config.toml
horizontal_flip = false
arch = "unet"
blocks_per_level = 1
dropout = 0.05
upsampling = "pixel_shuffle"
init = "trunc_normal_002"
eps = 1e-08
Rows from block 3 of a small class-conditioned image diffusion model, named by matrix and row number. Rows with one number belong to one channel. Each number is 128 + 24 x the weight over its row's rms, rounded and kept within 0 to 255. All counts start at 0. Numbers have three digits each. After the name is the row's rms in percent of the matrix's.
After each channel's rows are labels from the 100 images, of 14976 (inputs lightly noised), where the channel reaches its highest value: "patch colour" is the nearest of a few named colours to the mean colour under the peak; "responds to" is what is common among them. Only what is clearly more common there than usual is listed. The data: coloured fractals of 300 iterated function systems on busy backdrops. In brackets: how many of the 100, against the usual share in percent.
# convs0: first 3x3 conv (model.mid.1.convs.0.weight, 192x192x3x3, each kernel summed), inputs 0-47
# convs1: second 3x3 conv (model.mid.1.convs.1.weight, 192x192x3x3, transposed, each kernel summed), outputs 0-47

convs0.148 072:145148119110119087084098182130110135123152122122101116109099114106150143158126118104109147110145115138152136109148133090129139142102086086099126
convs1.148 059:120161148197131129223142157132133139162106127139149131129139156185145154143120111161134162168113144150132134118131144148107136166114185144166160
patch colour: brown (57 vs 25.9)
responds to: grey (73 vs 8.5)

convs0.29 134:124105119126119161115124133131131119167146096131157127127101136110133133134127138159123181121122145112141111105147117105154126103111150149174106
convs1.29 107:154141170162127116134164115172167136109172166146161127173152165162120161113163123094135158142142161169109166151130162148126122151168131149117157
patch colour: brown (63 vs 25.9)
responds to: yellow (30 vs 8.2); dense (27 vs 7.5); orange (27 vs 8.4); colour: white (25 vs 8.4)

convs0.149 124:132127146149119133119155032104128116078113119074089115126118113129100108161137181163115128165171153119190156175105111145149159156165194149184123
convs1.149 116:128136100132124111113124177173124103163165120121165127121132163156118161143125115158088146116124120086171092124125092119139108107154137116106093
patch colour: white (57 vs 9.8)
responds to: sparse (88 vs 29.8); red (34 vs 8.3); brown (26 vs 8.3); colour: black (26 vs 8.5)

convs0.86 089:153147150098123129157151124154156155146169154151115121137168171103136138157120121086095167131143132096131133138131069133072131106087098121124085
convs1.86 052:097082129135122103129101113108113131109064122138121107104130184151124119104119082185174112162096184151119138102104169154116122145100167154120179
patch colour: grey (64 vs 28.6)
responds to: dense (51 vs 7.5)

convs0.125 073:071108111144130107147091098157132118128156061133152133102079158132126176119152077106113181113148128141120103121115115103140114140141113144148108
convs1.125 044:068110153084144126108131149145136155127127141108137141090117132081149146138132087113142106146117136136153137120116148147121142094131122100112126
patch colour: purple (32 vs 0.6)
responds to: purple (70 vs 8.2); dense (30 vs 7.5); green (25 vs 8.3)

convs0.21 096:143111152102159147144155156120136160147097119151131153132146144152120091144082126131103131123109097074135101140160072127107152164136046134154106
convs1.21 106:111112149123149128092142174164138151156147147110163153127138159100151163137153084113138124144116144129147131139110139157163141111145125126094133
patch colour: brown (59 vs 25.9)
responds to: red (51 vs 8.3); black (31 vs 8.5)

convs0.87 106:123134093124085114169140166159125109143182149120120085134158161111129173164142118090084169110121125076120088131138057107079110092130107130101095
convs1.87 137:132144163107178181139130105118153175136131141099138175128121110139175109105121153124168148123151140173116152131112162119129180113115119125137146
patch colour: grey (69 vs 28.6)
responds to: red (84 vs 8.3)

convs0.186 120:103119159077136123119106099102106130119103125085140152092118087107155096121171136096176101144139193159122148147126170141141142138130123125126167
convs1.186 102:126141129137162149117091120126110134120144112133134162122092145138149114149140126140111185087133109114080115081144110104101152101112159169127095
patch colour: grey (62 vs 28.6)
responds to: black (30 vs 8.5); teal (27 vs 8.3)

convs0.136 100:087117165100138125129134121149151137081163156119119155126121155087098155165111103135112147155129123114122129164129109093109147147136118137124101
convs1.136 095:129131110154130136121092118118090123131106111147134130151112163163127126155111122170109139111142136122095124057148115117107137127115173188145114
patch colour: white (56 vs 9.8)
responds to: red (46 vs 8.3); black (26 vs 8.5)

convs0.98 125:128126144141131174122134115138158164118121135119117116147114181126152105117100087158135109065103099152104149099099148099122111097087144143163134
convs1.98 104:130154107111119139151110186093112119173107099129115125092120079132130094155076167174107115121108115100181080136147097093127131119089139094183095
patch colour: white (29 vs 9.8)
responds to: sparse (82 vs 29.8); green (32 vs 8.3); grey (25 vs 8.5)

convs0.106 111:111131175166161161132132113145160172116141149106137161149119151141193137098158116136163148123118145171129182145099172162149143147103149174161171
convs1.106 091:137146105117123139129105184113111118162127099141120131092119100126129107159084169169099132106105107096173075122138091089112131105095145096178090
patch colour: grey (59 vs 28.6)
responds to: black (80 vs 8.5)

convs0.185 095:106123131110096155081113117104139116148133119075129108127079146111105081094137080134131132098097138157144133141085133118110125086116143152170142
convs1.185 081:161167102165095119165128159122114096149143117167105098160154122153093137163115160156108144163111117107149108141167107134139097174093160122174134
patch colour: black (43 vs 12.3)
responds to: grey (65 vs 8.5)

convs0.122 130:080096151159129136113131084158123165076156134117097129170102168076139153074139111122133154109133122136098133113084124108089107119121131144112127
convs1.122 114:164164126151121119147115106092105129120119127174134122145130134162124130156118134155115123118155119150092156108155139145134125157111190178135125
patch colour: brown (53 vs 25.9)
responds to: grey (35 vs 8.5); dense (29 vs 7.5)

convs0.173 093:133137171114143110109111100106113159136103118105130157107097096143162118138140161124163105137159158165133160138111169145107157116132135122154164
convs1.173 102:108114117130129123119090093101092111095098099140113129115076120140124093130126100140121163088110121120061123058142122112087128113087146179119108
patch colour: white (31 vs 9.8)
responds to: sparse (93 vs 29.8); brown (28 vs 8.3); red (28 vs 8.3)

convs0.54 081:104132122130096069146131155121116108135120119073119101107126135119104110158093127089077127118163127093143094117147092104102110132112142123117078
convs1.54 098:098099124096158172093118095122144143112118118086124154119100125087154103078125125130147139103146132136131122133088131104114162102151108135148127
patch colour: white (62 vs 9.8)
responds to: blue (33 vs 8.3)

convs0.83 107:123126131144130150161120152177138156156168145148121127172132169080138147164129114111083199128098139087112114130141072099076132123108120137123089
convs1.83 096:122117140120153170155139159120155147166117111102126152071130107111165114120071155150139104141130116105186083141112113095123159126106116078171110
patch colour: red (25 vs 0.2)
responds to: red (68 vs 8.3)

convs0.20 121:131150136113119150128124198142135126180146131151133105123134152115127126165112167153126129143122125127151126150149100109153142170092110139136115
convs1.20 121:138133158162146131126151107173162147109158149120161146169139180153135164094151126143152154140139156173113157145108165140136141146164135161123163
patch colour: brown (52 vs 25.9)
responds to: dense (55 vs 7.5); white (49 vs 8.4)

convs0.161 084:106123110107115142128110161139094102135166127109130121150140142102084148125124138131107155146135141108127152154136097122109112121112089147129099
convs1.161 070:105162109137141135152087143094092120122116099145126139073126131145136103147072156189116137133191118126166110128139118128130138120108202115171121
patch colour: grey (59 vs 28.6)
responds to: red (37 vs 8.3); black (31 vs 8.5); dense (26 vs 7.5); colour: brown (25 vs 8.3)

convs0.65 090:119137109116085111125112130091120102124091120106112089111125099147098105095066125112091074080149076117146117123089113071074115112083101077092108
convs1.65 110:083087129124138160135149113147157132129136131082120133125111142120146139070146120115150141131101154125152112128079129122093144109149108110143145
patch colour: pink (42 vs 20.7)
responds to: red (36 vs 8.3); green (27 vs 8.3)

convs0.123 100:121143089136083109101093130097063080133106102080119082109102108148100116130134119151096136096110089110131124111144122090142101123102128123136116
convs1.123 133:108094144117153158115159128164162143142155152081143153126132147125157158082160120105162129138122170126160119143079139136124149120159095120117151
patch colour: pink (51 vs 20.7); white (41 vs 9.8)
responds to: blue (36 vs 8.3); black (25 vs 8.5)

convs0.142 093:069107131142127107134127103151143125124169105147152123114086163131126171110170093095136172131127157159121119128100138133154108140133089140142127
convs1.142 051:133154138101141154169122134077129149146109109123127148093131065139157098135067176149125106139156114139164122144145119098122153122113138077159110
patch colour: brown (57 vs 25.9)
responds to: pink (63 vs 8.3); black (29 vs 8.5)

convs0.121 099:137120166133144145141147105116164138127084102121135165121111097152133103149144173147114135121138152108174132136155110121098156133158202160190108
convs1.121 092:110130128155135128127115146150136118131141105116137134142128190153128138119101125229114136124169146102162115109118108119135125126140182185124103
patch colour: white (58 vs 9.8)
responds to: black (37 vs 8.5); brown (25 vs 8.3)

convs0.180 103:108122129143108134092114124116123119150107101079125106124058163134112097108165064141143150069119109156086121086086150097116110092137164159150150
convs1.180 083:168161109154092111153125157113107097151135127165120093157152106151091138168133152142090146151121132110134131138175105142136098162128161139169125
patch colour: black (90 vs 12.3)
responds to: grey (84 vs 8.5)

convs0.39 080:125155134145140150133132154172133128165190134156135140149124157108147176155162129158122177150130163108108164124157114151151170123126154189121118
convs1.39 106:132128158116148141130163140151154157149151170105157150148161134135154157119165121101167133167136171153142154152110162169142150133149117122124171
patch colour: white (51 vs 9.8)
responds to: red (31 vs 8.3)

convs0.190 090:111154144114113104107100090092108146111102119090115113094081106147117077111092089108140108122084118158099104121085163093109133121083115108125153
convs1.190 062:098108143103150141084101086135125134098145133115131152110077135109141105109163097099133161081113130129073129082119129113099153075122114160136115
patch colour: pink (49 vs 20.7)
responds to: black (49 vs 8.5)

convs0.63 079:116113112115115122133070141145082113127154108097122118131124129108116155149103141118076155091154093090139100114104085111091129119111163142096093
convs1.63 090:097090112109143167122132132129141133157104112074129145101112122122159120081117139156146125116118166124171105130083117108109152108151111106138132
patch colour: pink (44 vs 20.7); white (36 vs 9.8)
responds to: brown (30 vs 8.3); red (29 vs 8.3)

convs0.93 103:124140099142094128119122131125131126119126103079077087145089129132125115129076117104082133119147097077107103093129078068107125102077105096117082
convs1.93 093:096090116105144172121143117123152132138111130085127140096125129108156114077117121100149121129112150114167096139079124119108152102135085083148137
patch colour: white (54 vs 9.8)
responds to: red (43 vs 8.3)

convs0.104 095:119122143114121106114140085125165148117118166068110122134104142123142114063108111097170122138116125147114100162075142120143131115107107130135168
convs1.104 119:166164110133117130160118190121119116177128112139112121114138095151123119162099169157106123133090117097180082136143098108116117138090124090167109
patch colour: brown (79 vs 25.9)
responds to: grey (87 vs 8.5)

convs0.33 083:129147128140101094082131143123135112137100122092109110110079119158116114123078088139084111130109082114145110139082097079081144102102142106153125
convs1.33 091:109099135168149176169159096139158147144111132107117144148120149116158153080125130108159153144084150153106127126092151122113161161107116113141164
patch colour: pink (46 vs 20.7)
responds to: blue (35 vs 8.3)